Rows from block 12 of a small image embedding model, named by matrix and row number. Rows with one number belong to one channel. Each number is 128 + 32 x the weight over its row's rms, rounded and kept within 0 to 255. All counts start at 0. Numbers have three digits each.
After each channel's rows are labels from the 100 images, of 14976, where the channel reaches its highest value: "lies over" is the class under the peak; "top examples" is what is common among them. Only what is clearly more common there than usual is listed. The data: simulated stained blood smears. In brackets: how many of the 100.
# convs0: first 3x3 conv (model.blocks.12.convs.0.weight, 256x256x3x3, each kernel summed), inputs 0-127
# convs1: second 3x3 conv (model.blocks.12.convs.1.weight, 256x256x3x3, transposed, each kernel summed), outputs 0-127

convs0.67:133115128149116157110171124174121105113135140098125105116132079124171130108108129137134175129090099130130180093129149124117101145136182125155185123149118101168097111182157128154113144085159122126146166135120072125106118151119168155108127102224061151118154144144111122163093122186162133126111112154130075120148116174110118123195150087059070083157100154132097097141131148148192115137106
convs1.67:134110127156105081118181104126125166134093125086185167112096148110099130131107159105109130133170109117132131099079090105132125180099128105154115114117107097099126119113088087112112049151134145145068150172131103129142099106073094115133125089104113088117122150135047153096111088139112052144080140151091130147156107063112093133124134102140124094180157154120115126130107141085091112076083
lies over: nucleus (45)
top examples: round nucleus (100)

convs0.98:182145148120172182110136124119121145103161086117154189133097140133160108140107118147090108160159115133114201128095139092202143155095140106084092134148142166097158137162155161128111142106138160105085153076150085109133117094102113095152138149255125149123155134170114111124122100150116099128153120144107095146095127124081147116183124126177107103120124126177136138128126085131115065146125
convs1.98:193119166101107042126145154114119092082159131114148133092123092094068063107131106163144116143142111088071075126149077107123112114131085095156164135087066070130114137109113119123116125135141128170083104122146095106054077127125132086121078101144102099082146122064147125105106125171079109112044095110161119136188102115127105120076153099129098138154117134117117141117168082126074120118160
lies over: nucleus (54); large cell (46)
top examples: kidney-shaped nucleus (100)

convs0.29:113105118096097075135067133136089085140096068161119089099099150179110047166089077093113083125192109137149125140174147095119113118141134101173108132134137094059130075158149162182152094104111112125102123132133095193104185082010143091133192116103109124141125125090083099164112114096140122142161176153093057140100093085089062109093104132091084102132135066156085133116131100146111115108108
convs1.29:120130082162111160151113110105117129115127140064080093144121146147145121121175104141185120122097054111180101123034155119071157074147116091107158106089142138103110130151041091123085167100130106149141096071156155095168153182160134092165094138085094119093113148148183146134155097103143078081157110122145105118068158147174079126087057125110140134100102157113133172106128200170151194167114
lies over: large cell (93)
top examples: band-shaped nucleus (100)

convs0.109:101141156133168159157153172121105089175167074062191139054133106128182176156128120117111124107166076086059130105114137133155100125125135152183148154135089084143066115098132095081103187144068137100140070092086128064059156089092155104079124115138116090151100103133122106139146087123128078077136122116147125165134110112099132137101148084108118086171128087184114078156143159141127146116155
convs1.109:153105187115118122120122155118153154134193182145129148158168191141087190208115181109143147136151160123128134171134083099102113053138124098106128128099088128155144165164090121121154105095177089158107089087107149140127128113133140098127145126111151107130108101107147113092182122114157140165113102114100111062132124119129157146180113139101099094137104185052133100162107142145123103167116
lies over: large cell (82)
top examples: two lobes with orange grains (100)

convs0.190:158150115118098122083141177136100125136145132153176123227132146095123164136156119054176133135223118127116130106177137132123090119089141152152165114118120151104157195217101111076101044087136156196104122140043116145124023148127150132083094120090144100148072131108162093193129159093135090134129119113108114102121122172120116163124114152165112026137088120063076205130123132142118109109135
convs1.190:102100141087085130205146045095124079156153075119088141068154169094127133121085099147127141158075110144082086154097171045150139124067118123144177108096145127153138097089132098092141076159112146162145184147192098071096106129158133111138156134126093150136141145129081157154140125082139148123079133144141070119098121117122146097154142158122121157076166131101117146160112143085135090106124
lies over: large cell (40)
top examples: band-shaped nucleus (100)

convs0.144:071107095070095165112154147126136141150113121125109135113092129104121114131085108097113151153130113128095104127102138109180103138114124129115176119144104098110114134084115130117113107077102126167110183113163136117107165135049111101127104120224094084104094121123135066148130113129094112159094181123138115071090141109113101158096111142129149103105136086123112137151123086115106080160110
convs1.144:172158129151148028134084132123120148127107130124107189088181145157143139106173136133123146099132146101142108140191031116069145108107048104130098148091131121122123095129113136089139125095108097134056108141126126111098100109134136035099111091068088048175119116094134118125133146210122133104145136146120134088127087099150099108096174068170124118139120173151120187140116120113059142131144
lies over: nucleus (58); large cell (42)
top examples: kidney-shaped nucleus (100)

convs0.93:139174163113103146134122110121090178093132143140160197133121139139118077088157141144131128137153154109154139172146147185159196157087154135146124131123077117084170172133085173153085139150136080117174133129147117127151208100175129119180148167086130090187169162181112130096107163148154101144160169133123099092102180100136129121149155066157132141112121163113127143138140095132092125114107
convs1.93:124115137121084131070108134097120168127026135150127065140137066142147172122166126103150115095179110111074130128090111122134058134096110158140174109149186153116128135131099152176154109158103169153111100166095123093122064151081106109113114142114146151113142094116110097100093160100131128146137178133143078114088138133152129122154121151098128084137094133088238132137113152139094112109112
lies over: large cell (91)
top examples: band-shaped nucleus (100)

convs0.179:147139219159083145167120085138105111119127106108103190088113119143107062063150168158150101131133145153096155110164158127115125156146112166172096139145105158136148183113145102134115166145136163145134102158123074106155131160108132145117105140183142106140117077136135147145214114124161143128062107142179105110168113082090164110088116090167246097110168119112234171080115111125123176114095
convs1.179:130102128115148075126199157129136145142126083148151166160101142084197094141127132090114114148132099134124123144074140149114089110158115129138154127134107111138119141184103169079143085136086120113110112144097099071139102100155155195123086079086153141078171109120156091085105161116129156184134203165136097145132138108086175153066116116038117072137124118121188113067090097102094096117127
lies over: large cell (74); nucleus (26)
top examples: two lobes with orange grains (75)

convs0.155:183096178156104165083185168140153091104121091127161119193137136116159120175116139157134134148165138113133213123160161103146098096117195046160142151132129117179105098125139180134117151126119138119141140129128114121126142074186108143118096185167120180093118146168108138095066111175214113131128120090082121109112085103107179107212075133133151107129107181115072120152112150122177140073130
convs1.155:134123102099132208095092143135158114124129130115187163100100114103116113093140090152085100159152123152137126153151168105129150139104209128169164131138094035131112098114129106166126112141102138156094184090119113087133116090120128118138118120061126095143105109148047133086098102127097122098119115118067133101138117141102093087099202076138118157181146111137112155133123095129210133148091
lies over: nucleus (95)
top examples: round nucleus (100)

convs0.115:082167204119117113129112137119139098131095146108190156084125117100147093118091101128080132129135124092148148141106107087133116081128169134150108133117135102123167152170135108113088127117132138110114079139102112125124174075114126108170146097085117095108120146147085120152207103122190120155092103110113142136091097165118122109131109113137151176120099157151185108130181129147151148140139
convs1.115:110104202154120135149111161104165127122105101120108082149148108109157117091198118114115116069135143104141110141109072120119141098099144150131132123139071116107127184097113090160111120147109092115106139150132117126109153127130157141138129146113137134119105118118121140115116140099074097120121133088093090107127141116141152145103189126104150144092177128102138097111137069147110128106091
lies over: large cell (88)
top examples: two lobes with orange grains (100)

convs0.148:098120100168115154191224138169135126061097102105085137190131130159122150112065078100160123122150140122095161068094099170159093088114177177160147110078113197123132116106157139106171097115146143118134173114123121092162088148161122095135112144173092117130171083171161138162180129126139110137113151153105146075119123120098107146123123083136113114090140088148082140075134107173106105134078
convs1.148:158129126113134050131144106112142101152137117144128175139122112071145143183120178100115154182085076095160068105089115103117136118090031149091208108092137111143075162119116145077116100105129197135136146143107094107116154141113118178127112122068125129115087165091130092095160120196116097129116149123090154097104133113140128097083105111162133153137103095136117139132154149105037113170160
lies over: large cell (88)
top examples: band-shaped nucleus (100)

convs0.33:142135105077099128137093098080138141105100068103140078109096098057120135119126127135117127101108099100160110098098110123102105102096080162098175137121122061139108115112139125115087111124088119090118103102074085133132124107100117106136121049051132082098142144049176059100131122110090059056101186181142059096120153094142119108098124101089084095108134114131122105106146077193121086138078
convs1.33:184119190152107121164134106107148164201118139197083124079104123112094138069140091119091115124149107176120052123111143103137066144111156146165113087110172146124181124092139111146175132089113136073107158150145149150107113158095091103157107132097128129187166097150086184167149118098165114143198102117116167129119109147100113061160169149168080150124170143124088109134127124090154136128195
lies over: large cell (95)
top examples: band-shaped nucleus (100)

convs0.217:110163109127145097166106092109142222086129153114114099180177163143129152170118087100145128110133165163144136141124180219076143159143137210112097135109120093132127144132172153111175109170121128093145155115148132123167146142156133139146094118102091112134169125120115144143116180100139144098143174215127073123156227086135180107129091123133140108118123127121093105135125097199096138153134
convs1.217:150116115130113184106103127134120132158074130142111082058104136057118039149079130143106110122146115112104092117083124117120066084108118170150143108148061085127120088134097091120133131092107127142125155155148227135107109127115132099116143113098081126118083117116111120098200078096132142133101102137121055111084126102123159175104121086198061098110121112153066153124094109116153135112099
lies over: large cell (59); nucleus (41)
top examples: band-shaped nucleus (100)

convs0.89:158081138114129186103125134148087083168087121123154118133127147117116093129085143111113178163136127119127124142144164097149124125164150063170117128166104142108114148100133164099130159123088183164122167150134118033117163127120088218085114178110161152137065150167110099159074106192140134129187107103127104074118094091109170116141157109159101159069105116124098144152108124120167110138146
convs1.89:159103206161125118102163058175143126137130118114148107118096126082093047096119121087142117182214151120099147135122132135158140179118140123145141107165116098090147123112133145141154072156113145151137158149173105144104066100143091095091138080143122097121121107156136125086086115114110104149077122113096137085175107105123152131075105119079142102155136061144114088104157134153180105097096
lies over: nucleus (88)
top examples: round nucleus (100)

convs0.74:119132223090089127091107161114113102129093104132136183132093109132141143160123142139102117093129094094079134122073110124148159198149110187148120084129162186090180134094132160158122127088148118097113116135184096114130116101074138115143172120139089107178152170147110159088201106105152109129088087119233092120066133103137138118098111125159142171102179100190232106085144121073114126142116
convs1.74:210152177149124125178115158122138136144093128127134114136153145156089141096167137149144092081103122138119182111089089175117101129140118175100097116154147128073088152111102098117123074106130086100088163112115135124111127107127103072136081148126127145183104120106091103085125120129104109097126157131032162193093133129110090108153135130099107182071146100128091151169114127143071093115157
lies over: large cell (59); nucleus (41)
top examples: two lobes with orange grains (100)

convs0.227:133177105109138107134095104086121163091149117087087137144150085167120151140079148129130112151120101087116099148108154152098095057135118209108149159105092101124192172125165097113118100105102113183173107154144180160091165082166128140178138128086127140129214149144151111140151110127107113114111225147118111084137152147143126108121128115144134116088135174151077162108109094238103195125090
convs1.227:137141149152063183124137088130109174081153109128072059105121157067118090125140160115152100170143143104147157133127115131154088144118165120115151093138172102108139169135127128078101118108113172127091132106118121111036117139109159128154119198158126097148152135129102089123167118057136065136164119138160037154111088138140141137146122120171072173138129115108089108099086092059142139131123
lies over: nucleus (57); large cell (43)
top examples: band-shaped nucleus (100)

convs0.108:230148154117155117110158117146145129103101122095138136164137169109117097137140122164119122120158086148177192138156141167176144163105114167159114105111106101118134120114100124095128102169140117193097142135137076156141103163140136144144088124255084109108173111110164118161112174095104098119141158184095105149090146075110182122166143117108139134097120138151088134163125082118148111170154
convs1.108:159126144124117038147177108126110108152153101138133092134091076140153118145085148081104130147129111115089120110101137118164098126113066145153163114078117117136128168141101096134132102109094144147128105145105085144112129104059121081146143103188159094129084166068157109117173133176089108142078136170081071102134150077110148107089169068116141105149145155145065109114136081131006132145108
lies over: large cell (55); nucleus (45)
top examples: band-shaped nucleus (100)

convs0.186:096115098067083086064129064132147105076086127149094111112126139093120096051116069083128126127072151054125156068117120118177086088096130093124111074124066102078132123151145106105089135118141140118115095158145115118131114115160123130108111100217113158087142106139129131137099100191100150111150139114117107107062124124081118142129134059093152106118145137078142140092103101121098130133067
convs1.186:122130084126131085129196115096156173114134116150138156089107148136118123168155191096101103149105149120117077153147051121090114099116083145129110116064155129122150132141110124143112147110117108130109094153109132126114178109127154128140159075136112111106112198083136132069114105219108168068118140125127125132086140108133105114082149107147164175182104119158089142097162151121052089119128
lies over: large cell (65); nucleus (35)
top examples: kidney-shaped nucleus (100)

convs0.178:170101136101119118120126129154171119092121115123140135165125102111061126151118115125099122142134145132104118118106154111109141150111141081071083127134097135121100163121199124126165114134107149108117108097136120107137144154110149096118085129141108109129134140135092126211111120198083141142233124133104089102095080113097160109077095091181131140126117118176112142117105065154172093134125
convs1.178:178112158147117077073167105127096093110124114149062111117098080140135124150133158109123131152152128115093114118146106113150148146064080101139146092092073097102093082056061123116115126110071161147057112123114127101088108106100089093141078103186118089123114147061127089169158120064071111115129092093108088130143130111139123150165176083083089106164134089129092084152158069112062129101126
lies over: nucleus (55); large cell (45)
top examples: band-shaped nucleus (100)